Weights of a small contrastive image-text model: text encoder layers 10.
Rows from block 5 of the text encoder of a small contrastive image-text model, named by matrix and row number. Rows with one number belong to one neuron. Each number is 128 + 24 x the weight over its row's rms, rounded and kept within 0 to 255. All counts start at 0. Numbers have three digits each.
After each neuron's rows are labels from the 100 texts, of 14848, where the neuron reaches its highest value: "tokens" is the input token at the peak. Only what is clearly more common there than usual is listed. The data: rendered roads seen from a driver's seat, with toy cars, trees and houses. In brackets: how many of the 100.
# fc1: MLP up (text_encoder.blocks.5.mlp.fc1.weight, 512x256), inputs 172-255
# fc2: MLP down (text_encoder.blocks.5.mlp.fc2.weight, 256x512, transposed), outputs 172-255

fc1.17:135130121123140128146111152115147105135086112150149128104139118175157141138110100143104088099107109105119139169126112139100146111180104157121117113162128126138145141116162129110146132103159131134179129153168138110157131120173170136143101126146171136161
fc2.17:134102122132094123097132123159085113105104099096161191104178110141149111096122107130102155139132112153126124142144129135116130158085124115134149135131137134089078138113138145159152149127125138121134140123134151164178142119149108098121133151163143086090
tokens: "white" (71); "straight" (13)

fc1.28:178132089124108110109109110125108133096129173114145153169078104122158101140138074119139086124111119146119166108130175121114105093159137107109164118132130114134152115137135127164143162113133184115146128152104152137171175143121125090098115125136119122150
fc2.28:127119137122147119111123122171143155125145114102116117119108121049147170160081146142121149114160136172152170126136103152126130096161118118070160180093142119145143162112142116146094113149119125094134130152105109114148134118144089108112196123120170143131
tokens: "with" (34); "<end>" (11)

fc1.30:148148108159132165141076123134114157108124119098193126121148159119101137133137097106090143138130091113092119107134137133146126157130091126156163100152119099120151154119096121121127181112080181146110114156099122104134099174104106153129117121160127133122
fc2.30:079124102153105161165121114126050137155118149114099149133142113121150123093116104108116116079133121140125111140143160103122116177128116141132127085136098079144104148131141156118188156098074138153074157154133143177143089093114084101136106147112135159122
tokens: "yellow" (96)

fc1.43:148118138134139093175096081132108148139139149126090153143103177121127117115128132124126114137113129097190121113150090117084118138149115098139103184110115110102135172090159122118125146108147113095108170127114132155153133148156132097125128151123099155198
fc2.43:163127120110153091157087154131127133152155128120095176107149140111138131124115131108137139097105150136099173120122103100155141106143122102163106123116144067166128148160117132122106171106147116107100144156100089079167111141169118140124122137121119116098
tokens: "black" (63); "grey" (21); "car" (9)

fc1.315:126140130140145096141166133104155124129111141103141107142117141139122107133072131133154096108130126177173142160125118097156119111129124119111152101148119100121158132099169178131092098145120103127118139119116150148131136146082123170089155120140130104156
fc2.315:109157133078082127132136136124115157134163102159090119112106150133135140134176104154121126149115126099144097115117132117131136151125104112161068128091111135141130115124136103142172125149137127144158160093152126131119140156158137108096099133177156127128
tokens: "green" (100)

fc1.76:140114137103129104112129137124176135130183109126122164151133096117158150110090121112105093124165163144134116114113160115172104125150097104132150106111122126107110083089134099102163135139110084129123152154107114113105088093116147141120076127138133116150
fc2.76:122165147119128166144126113152145119131120115115119114123135150107134143122131140132108109118172139120144137142097136141099110146112095100088132162115106124105144114132160162153151139133138146113157148131130156134041141156118093155146088120126158147146
tokens: "teal" (66); "blue" (34)

fc1.57:146185123086147129112172101107122151163121124132142079174135165119095174159124107122131174126164130178109161142161113132155152147122134148164159141140125153094098107114145143142110136133145139090125160118170078135119095130109217114141108161115086110095
fc2.57:100105136144151129135130164139154135107135143101097123132124089076140168161134106126150134109153135143121147097127138136138143160152117122127135127114148128108125138123125108090090112106125179126149098123147150110141107133097100135154109145086140110105
tokens: "," (23); "with" (22); "left" (10)

fc1.47:139109149144121122108113132071112130139109126129114167150114129151116144114120135090149107104090145128196146095123123155128134114107107098150144128145118141129140157129136142119093151115162117141103150164167144101138167100150159111101087111143137138143
fc2.47:110134132104160130105117115128157137119111125135155130167141152141116105144164110154175119125147121092138072130168179117108116181146144111171146132141131177134150063140095132144096142123103182128191130140137139122124145155122169147125147120108096110136
tokens: "blue" (48); "teal" (43); "purple" (9)

fc1.266:147101138092140108068095116147161076105128126121116141129117134126120147124137122152118114101145153166136077128150138111139156131114126140155116111115084097100152081157158160105156140035163145084139144096118105163091151122177100135087145142091118122128
fc2.266:091192116109149093092164088154145134137080139146162153158116127154119168130140145120120135151146073110148097143106144103080115139116123111168100101106107171112122120179164148141099152143156091108169168117112127160093155115127135135107132143113104105142
tokens: "pink" (96)

fc1.289:148134156141134179167136117089131081098158139099143129149140158155143127127119132125144110139139108147094140141112090151126106082134130129122108099205090146118078158115169125126134128136131143096152119121178122107142127134152148121149111134148165137121
fc2.289:112129116165122157156132077142097096174142136108117159109140114142133120118134098106150155133102099160118140126147107130109149155144101112157142140113092106122104136110147128125127122092136125150090099166110120169091133116129162123122162144125109119134
tokens: "dog" (32); "tree" (25); "lamp" (15); "barrel" (7)

fc1.103:154140135107097123134101180159116156102124097090114139118122150129110032128155148136135103142095131102119117118084146136123152129087141147150141135093141167161146139129126121126147111125133090149069076108104108088102150151094119156108148176160135137144
fc2.103:090143120125140147168139139145133139094096132137133158157115121110113079117140151108129147119102140134151116149127168112092138160118134109100119127169172130149177113144150110142147125099114129112159132134095116110126085125139155145099137135127091089133
tokens: "a" (75); "an" (17)

fc1.2:071122114133163101131113130137088138137125134132146113109122174135115091120121138101121111116124102105128117121147126146125090159101128074096149124100076129155118082129118112132126153095132112086099148114149137167115111111078118148056133141188111141137
fc2.2:178112092172109140115082119126123151096129150126126151163155112106142141106139149134122119079122125134083153130164171127134118171106069162117138112122119122163111173127134102161185170155151126091133150127118147128096109153140129090095120127106105174119
tokens: "green" (95)

fc1.111:126132112124134136107092127132117155095167152087082146103132149099117125150110156123142089165105088139098080115121106124099184152075159102078129120164104142154140144111132090138154115093119154120116162100119155138144113118160165118110095112112120066117
fc2.111:139125191134158106106133135182110132082139190162122118134123138093134129123120137131129113118180153080140129144148097145138138152120116098143145101156156159193121117114142094140126133114101184101117103137096089103120135135141081131149152136105133159112
tokens: "tree" (100)

fc1.403:109135139122164122155121125166156131115126173187133099097132130131135120140109142156106108123148138129126129202099143105108144120087129148105119128108133136103153095120111079156158131134131126070162124117148121125123137106134101110103108119130100108159
fc2.403:132144155140132143113153114125103100116134179105100119131104110133136130188110093139112101109139115128117157134074130147141149134125110086114119130140105114103090128130099126141091155163136162111168112124108137073073115138137149148163115140156138126151
tokens: "red" (100)

fc1.507:119151082121120111112116091107107143088117160156152146146100117132153130146167116117149088101150117128121152091126165120118136134126140096160145132121104064137150159130130132135106179120138140113117114160138134109144157159125145112077125112099094164169
fc2.507:133124131116158128132167135134119153114112091119130114149116112030139176149103112170149145146131137142148193089180127146154137099123097122111177178117169129129123119103154121156085111119127123108133133159094121133143132130125111113103184109131185138120
tokens: "with" (71)

fc1.27:110119159144139109071099103107118133138122128131113141091167133136103082111124118116125081098114133121178133087107116103091136158077116122153125125153130131085133132166066079114145114124160141106094167136111155085097141144133165154146140120116123131151
fc2.27:141116139125163111121116099142102151112125148095130142135151179069118122133136141138104116075126136106142119181156105127139149109085138126139117137172145111145126102143130112115152128130151149138138095155112107078108115145140149123129125140168119128113
tokens: "tree" (73); "blue" (16); "green" (11)

fc1.186:107104160130119094185119149176124130100139079164112136139151128145099167110123127117132082101120111163091116138148121114163147071125138134099084120111128142083146167111153167155149125138144157116121144116075102133131115151136130141100148136100107148101
fc2.186:079133190111183150129129133068159128134132111094106134147139140132140127134132096154122126097122118141179125130105129120135111135150119114159114145118141137162098091132149142122120131187138167153136125129138150157128103124140137182133086148105080093117
tokens: "house" (96)

fc1.264:168193171093139086169152151135133161148126114145128134131115141090110116182076109153161081126149143117112113064139146123134154130145137122155177111123141132106096132130142137116112108156146142126106151118115134160183114125100164146109087144151115121079
fc2.264:150102116141130120163113116145150091092132123104160148146128099106165142175140109123120108121111155150142118131120104131152124145169165096161152181127107134151139125124138090132089123130128147126158079119162149125105144145141146113130085147143163131127
tokens: "pink" (41); "black" (28); "purple" (12); "house" (11)

fc1.58:121102110164150093169081110123129162119115116108109139096138108118107127164142128120116125109079145129106164119119138131107104136120132152141105089141085163126125109132098125139106149086094161076137108146138115145143110149143088134138129116128133102126
fc2.58:142086154130117175165121130102145093132134128133066162115165109097166097096119130115095108098159088119140136104179109109126131124102106128110140130137130110102103139121099133092144160116142116124138158122092120149158144153136112137129099111083090132149
tokens: "red" (100)

fc1.371:111097124105173102153120093100141107142113101167135097105150111126108162138123174082176182118132126123126127127163131109133120111096109153107104149127119174100165099129157099130120118145118111101114138113124141122151121142126150142149165142144146136159
fc2.371:123121133134121094123172159140083123104140102134130095109139163076146165154114088159114186122181147108146138083161088134186147103144118137090129137075129122132114120132135126101137103149160164079140101127126148129183122114127147100182109108079121127152
tokens: "," (57); "brown" (7)

fc1.337:164113109144147169135148133138141128094125090139148130126153100113094139107136124109109143154096145131121154143144181131093152101146186174151125134074112139129156109126115125145125153080166116143126152146133153133095110166158117126093092134133105144126
fc2.337:142102124135128150155100138108104115109135121149121120141105044123129080134140124113131184185132162115106148105146156150078103134098139132110133125087105154134139119159134146125115102098108166118158098153110125119098142129176131113079109189126129146138
tokens: "a" (50); "bends" (46)

fc1.155:116125110173100170093176133145180126167138121090109127125128085166168099118112091123120087142108114125139135107088127149131123141146047141131116143160108152112181132114122147087123127146106152134104143151119158135109140123098137153123112096127141167123
fc2.155:155096095101103118174142117097090150103170125162096132120178115137167119141128124134127108086138102180108127167123088116115118154121126123150137108165086134101160123126103135117172147090136150157127132129152146137173122182163100092116148127100138139123
tokens: "truck" (20); "straight" (20); "road" (17); "pine" (8)

fc1.35:141123124151148102172182122131100111121131143104118130084149177099116103096099130132139134113131138121152118107132109133146056129114136162127141167103132132093146137089137123120131129156148136124112128162123120107177101127145131186116152131167151110155
fc2.35:101147145120108123122135120119149100144137127119152110099103150115104142137117106118139181149145125146158110150129132092100133096097170173115148113138111133113177125147135156107153133132131094134099133136130130134144135117140099128084140122159137132134
tokens: "yellow" (92)

fc1.62:133119111118134122164106094094117121131139083153095125137100098110095125115170084126146102133123118161108143099104124113122130149179128119157115082122103143096112126099101153137107131143163123143140166108113167143120054129136199128118142132131103143135
fc2.62:153098141125177129145105126115148072139128128106151136182121099099211107164147101128151088166140112155152122123111094128116135118181118140132134159126143132106121119111123152139145131124110123149139109132145159120101121131113154117157129145138111136139
tokens: "teal" (42); "blue" (24); "black" (17); "pink" (10)

fc1.451:166098096080103176112116087101146099106097168114123121125176098132153092161152142079127131148108134177116115143133163103116104163155112127164151132123096069108113124122179121149141154160150133151125123128140166188140122146126140125076106121161161113140
fc2.451:126110137152116137109118119134116127111135142081157099145109116119175105178143103136112133135129126126137082125120083086145139128122102157185145150110125122118071115141099140182100194136104138153123103125144131121132136129121161119137143137129154133144
tokens: "lamp" (55); "barrel" (8)

fc1.151:180179200136125080177131139123128167161080122134117182133112139132123120101116121142176061108109161131120094101164136127149105104178108086153138119092129134139134132095174127137103093135129123115160167112096204139119124160127116165117125122141116171084
fc2.151:142128124150147132159125152093150093150153119133180108145116096112149113108151123167179122150130067131186138101071103107143131143136104136109140132133133136154164177149147121103137138160130099128103141107123161106123124097112167104155132164100143101152
tokens: "black" (71); "pink" (25)

fc1.61:138137095101082114140121124156144087132114119161187118167124166149154168090141121074111073124135139109095127118135120133092122115125151166152100175119127111170142089103115093165123129102140139122125127136111154160127117080103146112126153136116124100095
fc2.61:160147123123146120098125144166159129135099116114084162148170082131149083143109155152105144153111135131104107109128139121110138142148100116138110131181127128113129091129094132161122176098130137102139112137131102131095112147132151137147159123158126141105
tokens: "a" (67); "bends" (28)

fc1.193:154143141123204122146123091140136087132110170146142114115166164117112124160133118102102162154093101133135100116125126125129138114095140135102152093140161150138182104105126098116126119122081151172105174179133095128167108106133145155086178129118093138104
fc2.193:084150158143079145082145109121131139162139139131113116179116185117123111127131124124167156119123110111153123142152133129112145132126191170141142125116132141091117120146090161127136145109128132137095147112138162141161143103091109156118112143123165152149
tokens: "yellow" (100)

fc1.116:109125161099134130135116116088134158134109158136117127122122102078157106128119110118130102063119145157145119147135100124113085150129073135152154149117119143133129137130128133113173130132161136111133157113119140170089117062137200105147187127140099078155
fc2.116:113126145097092120113126157124118104151095157112127120122149132115104118098111116145166123105142128145135106151172110094089125131124111094127111096167115085119076080123116116144157182071138194119168113085089140136110142112147114129125135098105173111117
tokens: "a" (47); "straight" (33)

fc1.448:115104088092143136099120130115123115117155103124116148139165089109099109147156116095106100123126145138132186145109146094146112134111153122152093122097108135119122127140140110135137149156145146114142091151133100096099141118157115119120084137098126124123
fc2.448:158079121145152139121145090116133124130151138102144115145118138101145116137141142185156109128142100126124103130131137115132105134159132164172114113133077117087161078101078213135074111117125146154135091123114127116152105101110123098129134141154134113115
tokens: "teal" (51); "purple" (37); "blue" (12)

fc1.437:125102120117135076150109111132132113091137073105084136132121067147129112116141118090116114105099114146127175112124091123156151143107130147179136137165109153108118124090150156134123172076116113120100178160079076118132089156134073124119168190104125123135
fc2.437:136086109100106165176146127104107174117131103105097140133156107145147102126133109079128132122126083159139128144154135132111148078128117102135172137143152130098150166078124087119179171065113132100082131131113127158155139117145130123115129095139085129146
tokens: "red" (82); "pink" (15)

fc1.281:127137111053146124103104113090132074111139085139166100134173107110113162171177103145160127144158120193131145127127106113127160120144142145143107099144133162100124114127114123157152126121135135103123091136138115121123116148142144115115122170126046120161
fc2.281:131109142142145113150161115124159146104155157125104072126099128110132139170132132132130151109125096078137129158152114147133065156163156116100135139116147123112143147085142118124155080143121163106120122091123129121159134143123145186195107127115110148130
tokens: "," (24); "and" (13); "with" (13)

fc1.91:149152180105153118153149113155109144161097103119120194150104127118135161125139148185108117160152153142140138131194119149094130138121143142159120082126130120116116105103147145163122080131140123135116130107152119136147126102184094082140163136147124102121
fc2.91:088118158158134095157133123127130142160138133070123121128146075095145105170128110139163149106151137113152123096153130147164137136118132093118098093119111145142102102108150145132145113115135142081165036140144123126094098109102153131175133130088076085166
tokens: "white" (62); "that" (14); "<end>" (14)

fc1.465:154074130142183153172122109149094146125163174121143164129108087110109108107150102117095134131166129150130099088126193166111116132135126114121107092131177127101084099085119166134140124144100128082145091130146103124100138113136107125129076132100149116088
fc2.465:102148101093130179133131093151071143138108167170098140197136140136114163128135145082140122101135118131093144154119109125091148161119114144121077136117069117128133101162130131132106128102095103129114142140129103140140097094175110145119123148127110141178
tokens: "tree" (100)

fc1.384:128158136117151120104135108096136190145143139147137135086092149132111099106144176137138133160113125137128104143125061111125143152129124122104136116150112151105131086104104096110098082107135105133134203168156117068131115145090171123122126146103070102111
fc2.384:061146134119108108094159131153129153109114140081123133104100168148121143137150137138136152097126115139107094136070116093137114120084130154180118091104147121170126099101100141156104112142101167134125121177097120093147107119118098117149111124124177090125
tokens: "tree" (100)

fc1.124:146122097064139098145141097153110119127070135121097096077085135181125138096127165120122128142144135140099158130147107131100149099133137104138156125161108184106073150112114153150170136122159127148116133151145126160155090155110151108133120180122126149152
fc2.124:116095152112129128080131108130110170125142167078138175103128137082137155088118148114152137097118112171157187157142124114131071147128096158142139095127148112106163132135169127110139129122177144119120106120124113107069172134109131075075132148148125109132
tokens: "lamp" (38); "purple" (32)

fc1.221:107155106134153138153151138164126122107097096157120112138162139127134141158093127121124158167147105181119126123116124139158087136121114120138120105132138140109131126141089143154091094118077170169151188149131102148120113177110131146108127102189114169120
fc2.221:131146117131134139124099116110124149142110117127150117162115141137154133114155116109169114108097070138141156157139164116069158166161104135168122116128088114092127115141086140138156162079135157161116140146105150179127117097096110148126123140130157172130
tokens: "yellow" (100)

fc1.181:117127142089117142150100128155146099160101142128129150088141087132105109123141149101159180131125095167127167135087118106150116149084133124125128152135130161111122103149134131119111102142135123115117133129127100131145105115103175129098105132171148106065
fc2.181:109129099145110117121151115126155152109150111141135097099078148122120141121127100153160096113162128148130154088128126183147124135161090115120109099159173127133106125121165116083118118153098132130123083153165174156129116138144143116165118143131117122184
tokens: "," (49); "<end>" (12)

fc1.412:154123173144090069150140138094154091152116120161116146100162145181157126090121099107095109105161125131109132111130145132178106114129090123118126135144114119144132138155135135147159109133165147159113079163142128126112066184126118114117136130128121145127
fc2.412:137136133125175173094129125131127111143117146107122094125139132155119147124098118103138105118119113146119124155103125124072129110076109123119127161124102132145092118074186120101129163082092135137133100106119157125064138131154119114145102152128148132167
tokens: "yellow" (54); "lamp" (44)

fc1.394:162113139146115125152118121154160116101126082134107140120147083150138147174173145145141151118104093161155125097115147126118159122125127091128150150122081118084155110160121155133108150073172141074111123160129105141130124159107097093109157110125105114121
fc2.394:121109072146113122141158122149075130148116124138126123148134130103117124149162090076130165122123132128122152117163127133157121155105146086100116100124123096096155134138102112122087144101133137096113151100102135160150119155175137128134104121112133106115
tokens: "black" (90)

fc1.482:112108167142103149136145141122106126101134124132133107102148149135118087101146088131132131117100112205153155140107135141117082153085121096095139126114144128104125118112141146116144089144127126116121130139193113142120106082131204072106167132133129105136
fc2.482:120119164159129140154132130094134106131140120142136157163110159131099152123133122167149147155144156123142109123120102128135114140140098140129129090136144152123123158154109082133131118092134138114123143090114110141109151157118114125045155127148159080170
tokens: "teal" (97)

fc1.230:137087140135128133130089124078134136136150154126132148142135144112145125105139123132143168137135163127190128115091142154132115107123149135131144144107114127144116115128120139104120116144141078118087148124133121150150171123115093078081114109093167122154
fc2.230:137171145113109128136092131131147140123165112097084109103114136105138147115171122133103172087165135145131148126161092097153096105116137122088119105135160086133127085149101119111135129147123099123130125139163112103121099118145133119183086107075096096165
tokens: "white" (54); "grey" (33); "lamp" (10)

fc1.335:157132093108140128122094118162114096148172143171105131116154156104083130119125117114139075102140161117146144108182122120151168141087160144125123127114101173090119142126087099106181153124142151109135129126098163126113110131111139111137091106135156116170
fc2.335:113131154126104129158132136145147131117108165121138118145157151113140112137124117096124135115109136163101108171125112160163115144119111110117152141133153049123105125125157141144147143092135163158168132142134122134088131175141102132089128145126132148145
tokens: "blue" (99)

fc1.5:104182135162149140121129130143117116109129156178106118150079123138103148142093135115175131105143127116130096112172105103146114097122085116110177105137137094082151121080149161138125092113125112146181164087112145124135184145136146122061154071114131124080
fc2.5:081124121128145091113114104092141118106110104154143099132137135114134150124141144125128104088164101137149106091119146107122113120086108124158076166107138164158108120143160116141144136142161168096168133126132104133174100177102157179150119134141132078153
tokens: "," (22); "pink" (19); "lamp" (15)

fc1.79:098101138133165131146113132104126084109091097147108101124140126101121101090125098127112100152096088157145154133126120132159152143110132131132093101180120122140162147084098097129126158124136127084125091145091129130135162139111151188087112116114128125171
fc2.79:130116136114080151165107121066133092103125134143104119149119107156105120079144138151113120164146110150108118144128116131170168149142157121111122151101128157106122153093112125180124135160095121108101153146165135133152114126128125120125115118166083100118
tokens: "truck" (17); "car" (17); "road" (16); "teal" (15)

fc1.105:140177122110094137151116152157135161110113131102144096163107144106118136135128177096143123104088098068130174091115107093114119118150145130136107117093139130156102092130129105099165158153136115130125136137110149115132062136115152145156139133149114152124
fc2.105:092095120120115126170163153143146103132177111083185139076131081165143138122118074152126067160114116141123127120085146106171140085126138121150116153131103121146168103173126168103088172116155135113136085145137134140132150135130117120200090133131144083124
tokens: "house" (90)

fc1.33:141130115136108136129097079119090112117118156143121147156119125100140099139164100156134097126099127141128153075151158099103137112153147097143134164138160088158122148150132132160084131113126141155108152155117137141162127150112114112119131150094105146140
fc2.33:138110124122164138127121131103122137124112097104104124142098115045135175154092118161120135134150103131159167131128089170155143109119089139117178168112168133121123108098154112155114121166123117089112121123142136108153117128150145125107207105119182136135
tokens: "with" (51); "<end>" (12)

fc1.48:134121134128167165142166129112138087137098099120081104102172115090129117160129107107134108128078136182141146106133105095145138156147126114171124174113127155091167107141118102102130109115142190153151142184112133157147136140110162112130136114097126135116
fc2.48:154097103114119102146143141128158117143155100115123117114156111090154115131120130118092146115161083174124117116132126099131108119121149117080177142139162145137144128102097105116132137127116137110101161125118143144164101150135148097121108089130127128118
tokens: "red" (87); "brown" (13)

fc1.134:155133113115101146136109106103110110121105163146142094165136145135118079106145116089089116118129125099105130125120132104143160139122131137101128176140115135166179152138099095144087114107118138156142137166116113145093099132148174162120107133147189164105
fc2.134:124097116160116134177088098141123149128183104142163104171128144141124093125135089130113106151100110127125119127122163114106158109129142114158137112157126119161096109116092139131120158164101109145095121129159127129130105124120135154086156114120127139116
tokens: "green" (53); "blue" (32)

fc1.112:090164110104146152118144092128150118118147116166152142086134169106106108153121119140150102120110176135147144097113156162120101153146173116147115123118097122134131126090143099123124163148113149097155127125096101150101142082150119114126116088135141175118
fc2.112:102118127141155142118088154142136118138058153161122151148111122149172093110160163105121103139136151128099122118147110137106104082136101146148120136125146085119155125143096146141159106118134126140139164136150118163147139108160137123083135145151132162098
tokens: "blue" (51); "orange" (26); "red" (23)

fc1.158:124082129121139161193092128120141128141158073109143117163148149132119097086145143126170156184132146165124136176095141126054105146131176128102088122137112127114149098093144159134133092139127108144113085081133110133131119086149116148134166120099139138078
fc2.158:067119148107111125104174095131117125155144134154127139173134149112123153137100118125161112161160120137117108122153107117153146129115075172138091111141132130169113106119109103125121119146129115132125136131116102138106109115151140153115117145171104110146
tokens: "tree" (97)

fc1.242:136105152144129146119143151116158129128171145154080100103178152123155099125126114115112122077164122151139148046124124133133121132102137134108108143111080141170109099134058114128108099078108147071107166105116147115128097087105168113113161128158156089144
fc2.242:125128144152116137106127164101101104173161107131164135126150135159092119153102161162160120122174136168136117177155108132086153149113125158144118122192134171140131110109121069123155157132133131116136149130166126126175167127127100120123155125162095170145
tokens: "yellow" (100)

fc1.257:121141200110143131130113121105119166133114103107124095194160120109137064135118165098135146147142171174153098108135121153125161132089139145142119118086126125156176085111147133145100081144118121112119173105108099133168081115134139127142127171162115126152
fc2.257:108158106161125128123104139153150123136158106071127114105134128113138127128125118164147200108193130150146149124117113107172157115090160165131100139148166146170094115131144161092105158145147127129120137095147134114120071100095141154195128098093115076151
tokens: "," (25); "white" (24); "that" (12); "lamp" (8)

fc1.226:137098107145167116129156126159143147098102134124119086152123106081135125120144104146150126147164083134119156165139169164109162162102130138086106108113143144147141115127092134134128109110125148141161090178135147121166089113111138089128145101096109182134
fc2.226:114134113131098133143102128169097099112132119146118158078113111117110110126098123114091164119100137116171166116111103102123138132091143125126136137101116151096125104135134102087112164136138148101100097110123127098147102122172134129092111145081161160115
tokens: "truck" (88)

fc1.419:129130132105111133147171112132149122128139121135112125086138171126161078089150124116122132083145132158141123120119122091111135125154153135093116191116117122100176116121122139115094181089117133117113105155085119102174055096136113109113131116145117098169
fc2.419:096128109106081122120133109072111106099143133137150119103155162157120132158108124150113143164143142119120153148133107148126110096083153149154115123129110143123127129128129085118132123155126099145154139129138134110144118126160141086115139122131159133086
tokens: "yellow" (83); "orange" (17)

fc1.467:123130126107106115132093082113090146116076132104137169168114115116143112137128116144151062141088112122107140134107162131100112159138179173136150147135166077137135149115163167126123158094127122156079100151124125117126149123096120125114137127109094115124
fc2.467:141132131115166129159121118127128165110123113119122124154100131050124150162111124162115141128151124125177184115165112163164146081133089110081150152083145130140134121128118130170092144119124108074115093186084117110157115132148112103124163137111159137105
tokens: "with" (44); "<end>" (23); "and" (14)

fc1.267:103145165109156138109132109118110211122114170171120127102156195138157100122109128141128095159123126117114135131111123149080141125111136147151098125165123140118104156112086077091142089142120121124094169125136138080094153138091105125119132114092098100154
fc2.267:117116141173154111129123125171119135117099160077131145139110180099138146135138185113108119075136130138129109163135090125113131129112115135120113127177152141135137094153113092124129123135098150161075117159099153103115140153134113119112114172095154144128
tokens: "tree" (100)

fc1.32:144093122140091086162134145105157122065121144090111125140133141140095080110151148139129152173120116105115137139152142146088139082138112108161097101101121132126159120099086143130155153086110125124118120117174134155085149143105151129126093139120148143142
fc2.32:141152111101124136115104103110129126096107100145121141122140045100106035146101121145120185148114113117139150150142142104088126133140157120115150143087069131133125132148163126147120120150090126128130105146108101138065142133116126126101114167104093109142
tokens: "a" (84); "bends" (14)

fc1.119:138159130107101123133152162158110132151117109137154150160129156087119153083121099134112121145084149116074110095108131107147099139181069146156092130083140117124078140131145128142129121160167131171121126154117165127148102131109119135140124097172098123100
fc2.119:125116081149144160149094154108152128138147114100171100167121090121151080121136105125156143167097094146147115087092131101132129127141128117162125161111117138149120115173106170139109149117169101176149097121150161135096110118105171104155144142143141116145
tokens: "black" (49); "house" (37); "pink" (9)

fc1.172:123100109111111052130115138102073151134120113127145090140147098099133115144122111115076121148140118132062096099085100134104109145163105128106113151136112120169151158086114106128154097155093121099161113164104129120116139119142154067137108162122131145110
fc2.172:138119143145105107132092119138149082136142119155141095113151117161103109067126139142133115130165130111121149109104132129158134134112087141089141122087149106131112145129132144130104106148163140113082110148150149093165128112105077132117101146124123100144
tokens: "with" (37); "truck" (21); "car" (15)

fc1.477:143123154086123076124093165151087146087124124138159144080146128129125111139123119122111125129147109172140118120086106114118150110134118162120114130108115149114109109136096129127190124133152127110144139182123122147155110085115137145118124124168082094148
fc2.477:094154092159104151118144139147106108112103105141128123174118137097077132118094164115121086092117096080137117131117147141109137126117113103116151137149159140116113116160164098122135100147140146091153123102100125130149103158165097119130136128176150164142
tokens: "blue" (52); "teal" (48)

fc1.23:149106142124100130135107083092180105164117128129136099105156095131109121151132130094141152091160084139120188144099119110143119123130107142192095113150112119122117165103112124162147140154126145124140119170125077140111144121097163102095108123076135123132
fc2.23:134099137111141113108144131105104153116054122116106108161139143145146119105106113102086105124159144151149137160097123114123113120093134125126130129133160153089083134149099064118110144150119150112131121123141132121194119126142157168102112090128105136108
tokens: "truck" (97)

fc1.329:153142121139129135110138140128144148109136089129100176148144089145119114102148104168086139111120120136126133120132151141131119131092075148131126108128140107097157124107127155109110144139129158126161085120119132141131104099116109095103099122134160101126
fc2.329:158140173154121160153137134136145144134137091138146132112107099144152096108074139132122168120133115129154124129143109121115096123120136122160145196100096112094111126123147148130144140103148088121096126113109117154162110143092125105149147129116147124111
tokens: "white" (77); "black" (16)

fc1.505:170148140132134094128096133078145160129138125083088157126103107137085129091108136137153118119132133111095163140081142105121130130117162126156093112124123164143102131126139136152153141146162102090171122143096124138067133132107131114101144115160128140129
fc2.505:124143112114094156106120135135128108098087121154126149166110083102115097114098177108119119128103104121157123119156187087104123137129147112112151131163096136136081107102160167114152110130103086115109101105136120117168128127114129152093105176141085121147
tokens: "a" (52); "pink" (33); "purple" (15)